config = dict(
    input='log_mel',
    win_length=400,
    cond_dropout=0.1,
    norm='groupnorm',
    widths=[64, 64, 128],
    upsampling='nearest_conv',
    init='trunc_normal_002',
    optimizer='soap',
    max_precond_dim=1024,
    one_sided=False,
    epochs=93.4,
    final_lr_fraction=0.1,
    warmup_steps=1900,
)
Rows from block 5, named by matrix and row number. Rows with one number belong to one channel. Each number is 128 + 24 x the weight over its row's rms, rounded and kept within 0 to 255. All counts start at 0. After the name is the row's rms in percent of the matrix's.
# convs0: first 3x3 conv (model.mid.1.convs.0.weight, 128x128x3x3), inputs 0-42, a 3x3 kernel for each
# convs1: second 3x3 conv (model.mid.1.convs.1.weight, 128x128x3x3, transposed), outputs 0-42, a 3x3 kernel for each
convs0.46 103 [125 155 118 161 169 175 146 116 118 128 106 134 107 130 122 162 123 149 104 143 176 124 174 123 151 149 123 123  75 137  96 152 126 119  80 141 135 123 129 137 117 129 121 118 135 208 199  90 145 178 132  89 111 144 105  99 144 106 104 129 136  68 114 128 120 134 116 113 136 127 136 129  96 130 130 145  92  95 180 139 107 123 119 101 127 108 114 117  91 121 197 139 122 117 195 103 149 203 122 132 108 110 134 150 147 125 107 131 139 137 128 116 110 132 150 108 127 126 151 127 124 121 123 150 151 144 125 118 150 126 115 124 117 121 127 123 143 151 121 161  95 148 122 132 118 112 129 156 133 151 133 114 108 100 173 146 145 136 140 109 105 125 143 162 163 118 108 125  99 146 123 143 102 142 149  50 131 157 222 111 125 144 123 115 133 154 110 114 114 114 101 160 165 121 113 117 109 146 126 109 141 181 100 154 107 172  99 151  98 120 134 157 113 134 105 134 133 130 107 121 126 140 113 128 126 113 106 149 152 174 124 127 133  97 118 124 126 121 111 113 138 138 116 139 149 106  94 122 138 135  99 130 117 154 119 139 135 118 128  92 102 120 143 127 129 145 123 106 126 141 151 104 136 120 112  99 122 111  77 137 113 112 175 133  88 108 134 171 152 131 142 137 124 128 108 167 120 118  93 135 127 133 115 150 144 141 140 144 138 114 144 126 159 144 103 131 112 103 120 131 161 140 158 140 170  98 139 139 200 152 154 182 102 158  92 115 113 154 132  75  96 109 143 131 135 135 157 110 132 134 128 129 149 126 120 127 140 129 130 117 106 106 106 132 130 127 108 113 110 146 150 131 123 137 120 122 124 120 159 124 175 129 164  98 114 162 136]
convs0.47 091 [ 92  98 139 159 163 131 124 135 109 137 130 133 131 108 122 119 141 133 138 165 157 136 164 130 137 137 176 150 123 154  60  95 109 121 145 169 148 131 150 129 133 155 188 184 149 149  99 106 103  91 116 101 116 117 143 131 120 142 140 152 171 217 172 144 116 143 138 153  87 131 140 145 152 158 174 135 124 135  86 162 177 155 128 145 106  88 137 116 202  51 128 139 144 114  70  96  97 102 138 119 135 131 135 116 146 136 155  81 134 140 147  99 140 139 143 145 118 144 157 144 144 145 126 146 179 142 113 139 103 104 150 127 101 116 122 150 133 152 136 131 128 111 151 133 121 121 143 150 128 117 130 119 157 128 133 124 139 129 139 136 138 148 153 118 134 130 133 128 125 147 143 136 122 123 116  65 132 156 155 103 150 130 114 126 133 110 146 128 132 109 119 167  98 123  96 120 146 119 105 129 109 126 123 142 129 169 179 132 157 134 158 119 117 108 145 137 126 137 131 130 109 122 109 131 131 109 154 125 147 106 139 172 217 169 126 111 135 130  81 122  69  52  56 139 128 154 101 124 114 119 143 118 133 120 139 136 140 138 113 105 119 133 134 110 127 109 116 127 118 136 140 111 123 118 111 140 140 110 143 116 186 127 102 100 121 150 173 149  99 106 124  98  77  88 107  93 130 164  73  99 122 148 117 126 112 155 135 116 119 129  79 122 160 102 120 140 127 136 109  93 144 120 106 134 126 146  88 153 141 140 122  48 109  68 151  96 135 121 138 100 103  96 117 158 139 116 100 113 120 181 113 141 176 109 157 171 191 100 102 108 106 115  90 112 111 104  99  84 109 108  79 109 111 119 127 110  64 108 118 126 113 131 108 137 111  92 119]
convs0.48 095 [120 118 140 119 130 143 142 124 120 129 141 141 134 112 114 118 120 115 159 121 145 121 129 139 128 126 124 158 151  80 138 109 142 123  81 125 115 119 128 129 120 118 127 144 121  95 111 148  65  83 133 147  80  97 138  68  92 128  92  97 102 118 134 114 122 104 143 149 144 132 172  93 102  98 124  87 113 134  76 109  92 124  98 117 111  81 100 110 107 121 139 101 126 133 145 118 112 134 119 105 136 137  88  96 112 153 120 140  87  94 110  76  95  73  80  67  71 122 121 178  95 100 110 160 117 110 103 113 135 112 125 132 123  78 103 111 103 121 146 136 133  90 109 127 112 152 139 113  70 151 156 128  96 121 142 130 167 129 146 140 131  89 110 120  98 127 116 148 132  96 100 125 116 117 129 123 140 169 132 120 142 106 134 124 108 111 101 122 124 167 136 113 137  80 139 140 135 117 136 181 143 143 173 165  88 170 126 157 110  97 120  97  95 128 116 160 108 136 130 125 117 139  88 143 117  93 127  99 124 152 116 146  84  92 101  98 150 124 123 138  85 138 127 118 112 130 119 116 125 116 119 127 119  99 134 125  81 120 143 165 123 123 129 139 108  87 131 110 146  80 120  93 129 121  87 108 140 129 129 121 152 139 142 197 154 147 142 113 151 161 125 140 119 145 114 113 114 122 161 154 111 125 144 132 119 140  92 141 146 122 145 116 120 123  96 143 125  99 101 146 136 171 127 121 115 134 124 124 133 101  86 133 115 114 137 158 133 103 109  91  42 154 136 153 130 142 156 133 152 107 144 160 140 129 128 145 122 118 203 179 107  95  95 118  90 130  93 130 108 137 145 140 144 139 141 122 160 118 145 157 136 113 167 157 132 121 116]
convs0.49 099 [120 158 136 145 161 162 151 119 136 134 135 129 136 132 106  81 102 114 130  95 119 145 129 163 148 148 123 143  35 174 102  82 129 146  86 133 114 108 120 173 125 132 128 145 153 145 206  53 140 119 128  60  63 174 117 191 122 150  82 138 129 126 154 129 195 126 123  82 115 153 134 122  98 125 127 165 116  93 133 106 149 161 139 139 125 130 130 114 115 121 115 110 126 127 192 148 118  66  88 120 105 124 165 156 127 101 137 129 133 152 120 136 134 133 135 136 160 118 159 137 148 112 117 132 144 122 140 107 142  85 142 155 142 117 132 103 101 100 145 159 152 152 118 128 119 144 107 151  86 139 141 129 128 156 161 123 113 129 148 130 100 132 125 100 118 107 158 122 111 107 118 137  97 160 139 191 138 137  71 108 135 136 127 130 130 109 108 163 124 137 119 116 109 122 126 107 125 147 120 117  80 112 105 135 173 109 125 128 165 151 132 162 109 154 119 136  96 127  98 120 131 122 149 110 104 165 148 135 159 136 157 124 138 151 146 112 138 113 107 130 124 141 115 129 148 140 110 132 110 121 121 148 113 140 127 128 172 130 137 122 119 143 185 102 161 134 139 119 124 133 142  91 129 144 154 134  93  82 127 113 114 135 142 142 113 133 143 143 132 118 173 136 127 107 132 148 154 143 132 124 131 143 126 122 138 127 137 126 143 126 134  99  87  84  88 104 165 148 155 114  75 105  82 188  91 170 122 155  99 137  84 134 144 143 138 109 164 150 106 162 184 142 120 124 147 137 145 115 128 139 137 141 143 136 143 102 110 125  95 143 104 115 142 155 156  77 103  98 132 145 128 130  94 157 121 134  91 135 130 124 127  97 153 117 114 144 121]
convs0.50 087 [131 154 112 152 166 131 139 101 110 117 117 142 114 161 135 143  74 110 143 134 115 129 112 148 145 161 130 160 135 160 151  87 104 127 207 125 163 133 132 118 103 126 114 132 113  97 117 120 125 125 139 156 140 166 150 117 131 139 172 129 123 150 109 113 162 115 137 122 135 117 109 139 100 175 128 139 132 143 120 165 155 154 141 119 127 144 136 141 104 109 137 108 122 100 154 141 146 142 138 147 143 143 111 128 107 129 122 144 124 182  96 136 161 144 112 190 107 129 136 111 115 162 160 128 156 116 108  83 156 123 134 106 146 142 104 129  94 139 115 143 120 126 172 122 102  99 105 128 121 108 102 147 102 110 176  86 123 139  47 145 102 169 146 168 159 157 129 134 123 111 118 129 127 157 124 127 138 103 145 133 118 128 135 111 255 135 142 145 101 128 133 114 124 108 150 126 146  91 117 157 130 161 133 132 118 116 111 110  99 117  62  54 115 125 109 135 143 144 110 125  72  88 117 155 135 112 121 135 158 123 110 139 156 107 106  87 109 121 137 161 104 117 136 121 145 110 144 138 103 114 119 121 135 119 110 162  14 143 129 128 134 139 150 130 125  81 132  99 127 124 110 118 119 125 148  40 173 137 177 129 160 120 101 130 102 136 142 111 131 126 149 148 143 108 124 104 136 133 163 113 181  98 136 127 128  97 137  72 143 148 126 113 123 162 128 163 154 135 121 135 105 117 130 141 117  76 129  79  97 114 125  71 115 126 154 142 119  89 110 134 197 116 139 120 128 139 153 138 129 113 133  93 158 123 146 132 127  85 123 164 145 136 132 121  99 116 152 140 135 140  97 133 117 112 126 114 132 139 136 139  97 137  79 119 144 148 138]
convs0.51 111 [126 151 111 110 119 134 121  99 131 154 127 106 118 118 123  97 109 139  96 134 133 124 135 118 137 102 113 147 104 167 155 130 140 125 113 143 125 142 147 132 165 117 130 101 156 128 216 117 129 201 116  87 201 169 177 116 159 146 147 154 114 124 130 142 103 123 133  98 135 153  95 116  84  95 110 145 108 126 140 103 110 147 150 115 113 126 129 131 127 117 125 120 120 154 105 112  83 137 133 138 112 145 146 142 144 129 158 123 116 128 155 134 114 129  85 141  74 114 123 149 103 124 139 137 124  99  93  97 100 147 112 111 150 110 107 116 134 148 140 113 144 134 151 132 132 112 114 169 132 128 146 144 148 116 159 146 121 173 156 105  91 130 162 103  99 123 120  80 152  82 146 148 139 120 157 114 145 116 183 115 128 108 132 122 136 145 107 136 139 156 105 173 117 195 125 129 119  87 129 121 135 133 158 134 131 150 150 119 184 166 125 137 138 121 157 123 122 109 108 136 138 114 128 118 121 127 149 124 131 154 115 164 140 112 132 122 135 122 120 138 115 117 105 120 160 131 122 104 106 126 150 113 100 111  98 127 104 117 129 143 128 105 159 104 130 149 126 123  75 172 131 147 126 132 132 102 105 170  74 105  98 103 135 126 111 107 133 107 103 127 145 137 167 131 160 139 106 133 125 124 124 145 116  99  99 117 123 116 133 125 105 124 116 153 104 166 122 171 118 117 152 130 140 141 138 132 139 135 163 124 115 138 101 136 127  92 139 132 122 164  80 145 148 131 150 120 131 129 142 139 133 121 121 140 137 153  96 136 137 117 134 148 137 138 133 133 108 142 126 128  76 133 132 130 118 110 139 115 134 133 123 150 130 149  98 104 154]
convs0.52 098 [128 145 158 102 116 139 119 139  98 129 150 129 121 134 131 147 120 121  86 106 127 152 141 144  96 152  61 203 126 131 127  76  86 132 102  83 134 117  93  97 134 163 138  95 126 149 155  79 139 142 127 132 170 160 168 161 138 108  92  97 142 114 112 121 114 121 129 105 168 112 127 103 132 124 144 147 131 149 106  95 123 125 130 124 145 158 137 127  88 133 119 135 125 133 171 114 118  96 127 151 140 131 145 149 147  79 121 105 102 117  94 135 157 139 103 123 127 163 152 154 114 122 121 135 128  93 121 143 159 132 155 133  93 109 125 108 132 116 136 115 148 126 125 158 167 158 110 129 129 145 108 112 128  96 144 116 132 111 111 128 168 156 111  99 136 125 131 127  79 111  99 166 164 148 135 128 159 104  64 165 124 107 117 133  75 115 121 132 119 118 120 125 105  94 148  99 130 163 157 142 140 109 124 148 108  81 148 107 143 153 142 107 168 115 186 108 138 130 132 106 117 120 127 100 115 111 115 157 141 144 135 148 133 130 142 110 124 123 135 133 147  78 104 116 160  96 109 110 178 125 137 107 133 119 131 104 120 129 118  97 114 113 173 123 117 131 150 143 128 141 148 112 161 132  74 116  92 117 121  93  65 108 114 118  90 147 128 122 114 161 150 162 130 102 112 130 151 145 163 121 154 132 136  92 121 102 128 149 132 123 121 135 139 125 136  98  86  78 105 152 130 149 104 141 181  88 141 105 141 116 124 177 144 101  63 102 190  85 147 117 121  72 137 132 133 130 128 134 131 127 161 126 133 125 124  94 114 146 176 122 160 163 125 117 110 149 112 157  91 102 121 122 115 140 140 116 116 129 114 125 130 124  86 114 145 116 131]
convs0.53 104 [ 79 105 156 118 138 102  89 132 100 132 114 127 115 118 116 183 148 138 124 158 156 131 120 131 141 133 131  85 109 166 161 124  80 159 141 121 166 146 108  99 147 161 135 110 157  86 152 162 168 140 117 126 105 104 125 136 193 141 143 136 131 141 107 129 136 132 143 143 123 122 118 139 102 117 157 130 160 126 121 114 146 107 136 156 154 113 125 126 128 102 130 105 111  77 111 187 173 139  99  99 119 192 123  97 112 168 108 132 125  92 144 136 156 116 116 152 130 132 106 165 149 120 131 117 116 122 116 131 128  41  17  30 136  90 135 178 129 107 142 103 164 157 138 100 132 113 138 112 149 188 173 167 131 148 111 148 109 139 138 101 137 177 177 112  85  97 123 153 159 116 121 110 124 107 141 120 148 114 120 137 162 123  84 145 149 117 118 143 106 147 142 116  97 136 147 113 125 119 139 143 109 123 121 126 113  99 124 145 143 134 156 157 103 133 125 133 139 131 136 146 145 149 129 123 130 163 121  84 164 167 130 111 121 128 152 131 120  92 119 108 130 110 118 127  94  79 180 104 125 104 122 121 105 129 162 157 125 129 148 141 102 114 103 132 172 119 128 123  90 104  99 109 152 104  86 139 148 100 106 145 148 121  82 112 118 123 135 125 171 119 132 107 132 111 145 135 136 158 119 145  96 108 127 167 101 120 227 102  90  84 156 153 138 129 135 120 128 115 113 131 114  95  91 144 132 138 102 147 152  98 142  95 148 123 159  93 142 122 136 132 138  88 131 134 128 131 120 134 128 143 131 110 138 138 170 114 110 123 136 126  84 138 168 101 143  94 118 118 160 113 137 124 125 148 110 126 115 107 156 169 160 112 145 160 152 173 131]
convs0.54 095 [106 140 111 106 134 139 125 174 115 143 146 163 129 151 121 100  89 135 108  97 131 139 145 142 156 151 142 117 140 110 123 107 115 130 115 102  92 175 135 140 143 133 143 117 124 141 107 143 109 164  99 114  88 108 147 143 153 136 131 126 174 115  96 126 152 136 136 171 134 125 146 119 162 138 119 139 140 166 157 137 140 127  96 146 158 147 121 128 149  80 126 117  94 104  73 151 140  86 162 116 137 118 119 112 129 136 106 139 136  90 102 105 117 128 118 102 107 137  72 121 115  89 152  87 137 113 145  99 114 122 131  82 118  81 110 115 122 139 141  80 141 119 145 123 154 128 176 155 162 171 136 112 170 167 144 138 114 121 163 122 146 146  87 164  75 138 124  98  96 137 123 101 128 125 108 141 114 142 105 136  75  94 106 116  37 118 147 154 102 142 170 116 152 109 117 135  93 119 170 180 198 115 122 158 141  85 156 140 152 115 123 148 143 117  87 148 171 151 140 113 129 189 120 129 142  98 109 106 127 149 133 137 113 141 126 125 139 143 136 117 140 126  89 141 139 155 162 118 153 108 110  97  72 199  69  96  87 105 114 105  76 165 132 147 106 137 120 110  99 131 166 124 163  93 121 170  98 157  60 106 122 143 142 144 153 117 101 147  94 121 131 160 134 152 122 175 127 130 128 122 119 115 129 126 160 131 132 155 114 115 126 103 134 136 121 155 165 135 104 173 173 130  69 127 157 198 145 115 152 102 110  96 168  78 123 145 139 140 117 138 127 116 112 135 110 115 117 125 126 145 112 139  97 126 130 126 138 176 172  93 151 117  97 136 104 144  67 112  94  82 100 132 120 152 150 173 128 131 126 121 131 139 123 137 120 154 125]
convs1.46 107 [127 128 101 127 135 105 149  89  67 121  95  87 105 154 117  96 165 125 151 164 124 134 127 138  97 114 162 145 114 131 116 137 132 152 159 119 115 123 147 130 132 112 152 129 154 129 103 131 135  89 106 137 101 113 122 109 107 143 126 101 106 160  98 110 133 122 124 127 152 129 151 132 143  98  64 120 158 146 133  91 123 122 144 141 128 153 121 168 126 101 129 164 125 118 108 129 128 135 120 140 148 115 108 113 139 131 186 121 169 109 160 108 129 138 131  75 122 127 124 143 114 143 128 149 146 129 129 122 142 120 114 102 136 152 121 142 156 143 132  73 150 131  75 120 147 128 159 136 115 151 133 134 152 120 117 127 125  95  79  97 165 108 121 147 135 111 156 144 138  48 121 131 104 102 138 106 133  98 149  95 127 110 135 130 133 116 144 109 127 137 172 141 118 109 149 108 139  88 153 108  90 120 155  97 112 154 119 169 107 141 110 119 159 107 123 149 124  93  89 103 135 127 141 147 141 133  99 139 111 101 139 105 106 156 154 161 163 129 160 140 129 155 105 137 146 131 103 131 133 105 115 126 141 183 178 136 139 134 149 126 113 118 148 152 104 140 125 131 102 142 143  96 135 124 156 103 144 118 197 113 138 138 148 109 128 105 110 133 123 187 117 152 195 130 136 123 126 134  91 113 130 100 150 105 209 104 122  79 154 121 144 138 107 119 127 109  89 133 126 123  93 111 141 150 120 153 111 135 112 128 133 149 124 103 113 130 133 104  72 108 130 149 106 117 123 182 142 137 122 108  95 153 126 102 118 158  94 137 126 152 119  67 136 136 121 159 121  99 126 108 124 140 119 131 178 112 167 107 151  70 150 147 101 135 102  89 128]
convs1.47 076 [116 105 137 160 109 103 119 135 158 141  60 135 147 107 131 138 150 140  98 138  75 169  80 105 109 141 114 120 128 163 116 107  93 111 107 133 109  92 115 127 162 126 111  99 161 104 130 140 163 148 146 139 154 100 110  62 117 113 125 138 123 118 137 152 192 143 165 131 137 117 157 136 121 143 125 127 154 113 124 121 129 121 120 117 149 160 126 119 130 141 141 170 138 141 129 146 138 118 126 145  82 153 125 144  87 110 163 122 128 113 107 106 100 144 125 107 141 144  88 104 125  89 121 153 135  98 110 131 145 155 102  97 115 108 123 157  74 138 141 126 110 103 139 132 157 163 122 133 154 119 157 161 164 129 157 135 106 106 130  90 106 144 114  99 121 165 138 137 132 136  84 149  67 104 144 143 130 119 141 143 171 152 155 121 123 134 112 158 122 109 165 143 133  82 121  99 116 168 135 102 143 135 160 163 125 157 131 117  81 140 122 110 135 106 104 142 147 140 114 117 132 141 158 105 108 115 118 135 158 136 114 150  88 118 100 109 162 137 134  82 104  95 149 150  80 155 153 148 168 124 204 163 106 103  83 112 140 121 149 104 120 115 189 129 140 157 129 151 158 151 150 157 146 144  90 140 120 153 123 153 129 125 125 163 135 136 112 142 129 144 114 147 138 129 158 139 122 145 165 160 131 109 116 129 132 116 131 107 151 188 130 132 132 100 130 123  96 113 131 157 139 137 159 118 153 161 152 102 166 108 118 130 135 147 147 125 143 113 134  99  79 146 105 140 121 142 135 126 107 124 148 127  90 117 116  79 132  96 159 116 130  89 161 136 105 146 127 107 148 116 155 140 160 135 126 109 139 136 131 148 163 105 126 138 157 149 124]
convs1.48 088 [102 149 121 113  95 127 109 135 154 151 107 103 147 152 107 100 128 121 105 155 102 100 121 157 144 205 102  99 139 142 104 178 124 189 149 147 142 111 116 130 164 120 122 186 137 126 124  98  81 114  91 125 114 162 139 127 134 102 132 113 135 166 122 126  88  91 135 141 115 143 138 106 141 158 113 102 152 158 130 154 128 102 119  85 120 136 129 103 171  85  82  94 144 162 155  98 104 134 118  99 132 121 120 152 148 132 128 154 127 140 139 175 178 128 117 169 145 152 123 117 145 137 120  90 134 142 149 117 119 172 140 139 148 132 134 155 140 144 141 136 122 131 122 148 132  95 139 124 138 128 117 125 119 111 112 144 141 150 134 118 102 130 134 158 131 131 172  93 119 137 183  98 106 134  95 112  94 102 113 127 134 136 139  93 123 115 103 126 119  93 140 136 122 164 122  94 130 119 165 108 144 136  64 101 143 144 119 104 128 108 114 116 112 120  91  59 113 132 142 121 129 118 119 123 131 119  94 100 112 112  89 148 104 117 121 117 120 130 128 114 126  94 146 132 144 111 115 126 132 127 144 134 122 151 135 124 134 105 134 145 127 127 132 147 101 143 106 145 121 122  82 110 124 128 142 161  88 104 147 116 130 138 151 118 112 160 140 103 129 145 179 122 144 142 124 107 135 133 121 105 132  99 135 135  95 139 132 126 107 127 100 107 107 112 146 124 105  93 157 158 143  93 180 111 135 127 168 124 140 141 183 117 146 129 129 118 113 154 111 122  63 138 108  85 108 107 183 118 139  98 143 105  98 136 134  97 165 163  84 149 147 133 110 122 148 136 144 148 143 155 145 192 152 160  81  92 151 110 128  88 136 110 106 107 130  94 117]
convs1.49 102 [137 151 141 156 168 150 132 159 162 149 159 184 124 107  74 121 152 131 137  84 108 113  99 144 151 148  95 123 181 110 142 133 125 126 165 113 108 111 125 150 131 116 139 111 120 121 126 160 122 134 106 149  41  94 151 149 138 124 141 117 126 146 140 124  58 162 165 209 145 140 102 140 137 124 122 135 153 101 139 142 142 158 126 107 124 113 100 100 111 137 138 119 143 115 120 126 130  88  96 152 119 130  98 127 131 127 176 143 126  85 102 128 114 128 144 136 139 121 115 111  94  94 109 110 113 147 113 127 125 108 146 136 126 114 143 150 167 138 167  98 145 142 203 129 116 105 146 120 154 133 156 109 155 160 188 166 134 194 122 133 131 141 138 111 131 118 145 141 174 121 125 110 120 134 124 112 144 133 136 132 129  86 137 140 122  99 122  83 124 156 119  84 141  99 126 155 101 125  99 173 108 142 123 140 139 150 128 128 104 133 161 116 118 136 115 153 165 145 113 120 143 114 138 146 126 176  97 132 137 140 152 107 148 122 118 122 128 157 107  98 147 178 142 145 139 144 150 147  94 117  55 139 146  95 137 121 145 125 127 129 134 120 108 149 134  39 137 157 152 121 142 120 149 112 120 140 138 147 105  99 102 141 122 127 134 129 181 109 116 130 121 132 111 100 132 128 117 122 195 119 116 123 147 147 136 113 155  90 125 155  72  99 127 120 117 141 172 140 167 160 113 158  95 178 103 178 120 142 116 128 137 148 147 119  98  79 127 138 115 136 131 156 143 127 136 161 122 142 117 177 150 102 120 108 140 176 100 137 136 107 128 101 122 140 111 104 131 104 156 151 126  97 140 142 131 134 137 125 115 111 135 132 117 134 156 122 118]
convs1.50 082 [122 132 120 121 120  99 110 133 140 113  50 160 106  94 106 126 108 135 144 138 155 110 153 108 117 109 106 144 153 115 137 153 134 137 152 115 142 139 132 124 105 135 115 151 131 137 102 130 134 167 144 156 174 149 134 166  86 104 106  99 120 141 122 157 146 155 105 142 133 144 170 144 124 125 112 131 116 139  84 136 133 137 133 140 103 132 117 142 194 151 184 138 114 120 139 154 146 112 134 107 104 148 163 117 139 152 109 118 147  23 155 117  92 118 146  51 131 132 184 106 162  99 142 134 104 123 115 146 159 107 168 144 125 122 168 145 103 116 130 128 119 146 141 127 141 105 125 120 141  99 125 222 104 110 190  85 169 139 158 123  80 132  84 119 121 143 114 153 159 124 106 121 156 138 130 117 178 103 178 114 101  87 119 125  15 133 122  98  99 157 127 157 168 140 121 134 104 162 119 122 155 111 127 121 135 109  87 107 163  85 140 172 169 114 146 109  98 128 147 118 123 151 135 142 123 118  69 140 120 145 128 128 144 182 124 104 115 141  82 114 122 171 132 134 124 136 113 153 140 117 124 147 129  56 105 102 152 126 153 179 150 115 144 145 136 158 117 143 125 119 108 156 120 110 128 147 188 123 149 139  93 144 133 170 117 131 114 107 122 101 148 155 131 126 135 165 139 102 101 137 143 144 138  89  83 126 118  84 124 150  75 135 127 147 106 148 129 150 146 114 140 114 129 144 144 113 128 138 137 163 105 108 140 133 133 155 138 113 146 132 139 116 123 110 101 103 111 134 118 118 136 137 111 134 111  94 124 118  86 119 147  72 122 121 109 153 138 118 119 150 131 110 137 172 132 135 136 136 108 162 127 120  93 106 114 112 159]
convs1.51 098 [115 126 142 124 121 133 140  73 118 147 125 125 151 128 137  83 138 121  97 114 149 126 119 140 133 130 130 152 134 114 137 125 151  93 137 116  85 154 134 115 124 116 167 112 109 129 114 121 132  94 118 174 103 127  83 111 144  84 174 129  78 138 107 133 101 142 133 169 107 156 100 122 173 110 130 127 125  91 140 141 156 122 114  84 102  82  98 116 162 131 134 120 115 135 148 120 155 125 107 129  85 131 117 164 145 128 189 148 141 102 142 107 118 149 126 119 132 149 113 138 136 119 111 148 148 138 117 131 114 128 179 136 144 137  96 127  53 154 133 136 158 145  60 140 132  86 147 134 101 150 164 112 129 144 110 142 133  99 131 119  86 143 107 156 146 129 129 135 168 168 103 146  82 160 145 129 144 118 162 126 133 120 138 141 134 116 136 151 114 153  64 129 123  99  94 117 149  90 124  75 138 102 131 100 141  82 129 119 143 127 102 106  93 135 109 141 162 123 115 138 156 124 129 161 114 145 149 124 128 116 120 189  75 142 165  95 146 127 127 133 106 121  85 166  63 118 147 149 115 135 124 142 120 147 156 135 177 126 171  90 164  73 140 120  96 123 145 138  76 132 159  69 158 144 108 133 166 147 143 127 111 159 116 144 131 137  69 120 163  70 119 136  90 114 126  88 163 144 156 123 139 124 115 116 155 149 136 156 146 133 145 114 136 125 146 116  62 122 103 117 110 137 122 133 141 129 118 116 134 107 155 119 118 107 115 126 133 143 116 119  74 123  88  93 100 120 108 132 108 165  99 159 131  99 128 138 142 152 155 141 133 158 140 149 158 156 135 125 111 167  94 144 123 159 137 118 161 110  99 144 167 116 186 102 168 135 114]
convs1.52 098 [196 151 147 114 156 107 118 101 117 161  96 117  96 117 123  88 115 127 129 125 149 111 114 114 121 124 174 102 153  97 114 130 136 112 212  89 162 112 146 122 103 144 141 128 126 121  88 130 132 153 114 171  98 123  77 125 110 155 101 121 130 147  88  91 150 117 127 128 150 147 174  88 139 147 123 137 138 133  86 137 126 134 159  90 128 103 148 128 128 135 151 124 153 105  91 122 142  93 126 134 169 142 133 112 149 148 132 138 116 129 182 123 122 111 113  84 111 131  98 109 109 119 169 111  96 111 133 129 140 124 154 172 122 115  87  98 168 118 134 160 135 108 133 159 136 151 174 131  80 108 111  68 135  98 103  94 136 122 100 113 104  92 129 121 141 153 125 158 170 197 198  90 167 108 105 134 121 132  90 102 132 123 105 125 165 134 121 115 112 136 137 170 140 140 171 117 121 146 131 136  94 122 163 122 139 109  88 183 131  97  92 164 156 121  91 125 157 136 135  93 102 153 125 142 127 135 118 108 124 114 132 129 144 156 168 180 123 115 132 126 131 136 122 150 116  84 113 154 160 123 117  95 102  94 152 110 148 132 146  53  99  89  96 105 111 132 107 112  88 130 182 142 118 158 145 154  88  84 125 117 148 143 173 150 105 132 176 144 159 116 145 140 139 121 115 130 181  98  96 182 122 134 125 127 113  79 161 153 182 125 101 128 129  68 109 107 125 107 106  98 130 131 133 145  87  59  85  82  94 130 103 158 119 160 119 118 149 162 114 123 117 152 102 105 139  78  92 120 149 102 165 127  96 133 105 123 142 159 140 103 131  77 128 119 142 120 130 131 144 102 113 113 102 140 158 153 173 115 124  93  68 157 144 133 107  96 122]
convs1.53 101 [125 151 157 141 114 147 145 155 157 119  98  93 146 148 116 145 115 139 129 111 123 188 142 115 126 127 161 138 150 163 177 165 133 158 139 128 135 138  96 118 128 157 145 146 135 131 108  93 146  96 114 136 130 123 137 103 119 143 195 157 137 108  95 143 132  97 117 156 133 101 125  67  95  90 122 109 122 128 154 142 119 157 146 117 131 122  97 120 134 152 141 147 121 163 151 138 100 137 153 104 146 116 127 145 123 115 115 162 166 151 126 131  99 156 140 105  74 135 113 146 122 121 157 133 154 123  92 155 154 192 157 150 138 123 145  99  87 118  84 122  95 168 131 137  97 131 150 119 132 188 140 111  60 119 110 124 141 142 150  97 132 135 120 154  91 108  90 131 120 135 112 142 107 137  86 162 117 122 139  91 151 128 155 192 133 102 107 125 149 127 125 135 114 118 123 126 107 151 118 122  89 127 113 132 112 120 105 132 144 131 126 139 112 143 124 142 132 142 103  62 123 119 145 137 113  99 137 152 146 142 152  95 127 134 132 133 134 129 121 149 191 123 103 113 168 122 142 107 142 159 127 100 159 130 105 149 113 119  97 127  95 131 153 100  99 157 110 173 133  86 119 107 106  62  98 132 129 126 137 169 116 114 146 133 185 126 103  58 137 131 131  83 154 166 150 163 151 114 125 121 128 176 151 146 120 121 147 122 169  99 101 167 161 128  75  97 133 142 151 121 155 156 148 150 134 120 115 142 109 107 126 107 135 141 134 112 157 140  99  70 106 140 157 118 104 164  94 105 116 129 138 129 118 112 170 126 115 142 154 129 133 121 121 110 113 111 184  83 114 104 148 134 174 125 143 135 159 126  76  94 100  61  92 145 116 121 142]
convs1.54 087 [106 109 112 133 120 127  94 148 124 135 164 191  97  97 121 126 118  98 142 107 131 116 131 129 172  96 116 171 159 113 140 127 101 127 142 148 119 167 126 168 106 132 115 114 155 109 137 147 122 133 138 142 132 105 149 149 136 170  59 115 128 102  89  96 141 134 141 112 107 117 111 106 113 102 132 145 129 105 150 147 115 112  71 130 158 134 130 149 154 126 101 120 131 100 145 142 142  73  94  87 158 109 115 175 135 157 173 161 121 147 134 151 113 120 183 154 156 152  98 121 119 150 146 131 131 115 155 135 151 148 172 158 119 174 171 174 139 154 104 176  99 127 134 149 109  87 117 117 136 139 115 116 125 148 140 152 118 144 128 156 128 138 189  90 102 122 126 145 113 119 142 148 132 112 129 117 148 128 132 105 148 157 144 137 145 119 142 114 151 148 126  97 151 116 100 140  77 193 134 118 130  92 158 154 146 117 107  98 165 122 100  82 118 101 101  93 135 135 136 156 109 106 154 160 140 143 179 151 134 139 131  84 127 126 161 140 110 153 140  88 109 148 137 155 136 196 105 139  86 120 127 106 150 144 138 137 172 169 130  95 134 157 139 151 140  82 127 137 129 133 113  58 143  90 126 118 128 156  45 118 161 156 149 143 175 125 141  94  88  95 134 108 121 144 117  84 150 108 164  83 110 152 137 148 134 140 124  84 106 122 117 118 184 126 116 118 144 132 110 129 166 138  88 109 115 118 128 147 130 158 147 112  81 130 163 144 114 143 187 148 167 138 142 110 154 156 152 167 166 140 169 174 113 100 126 123 124 127 136 111 125 157  99 131 136 121 105 117 141 146 131  94 125 125 156  89 153 148 138 107 120 166 133 107 139  75 127]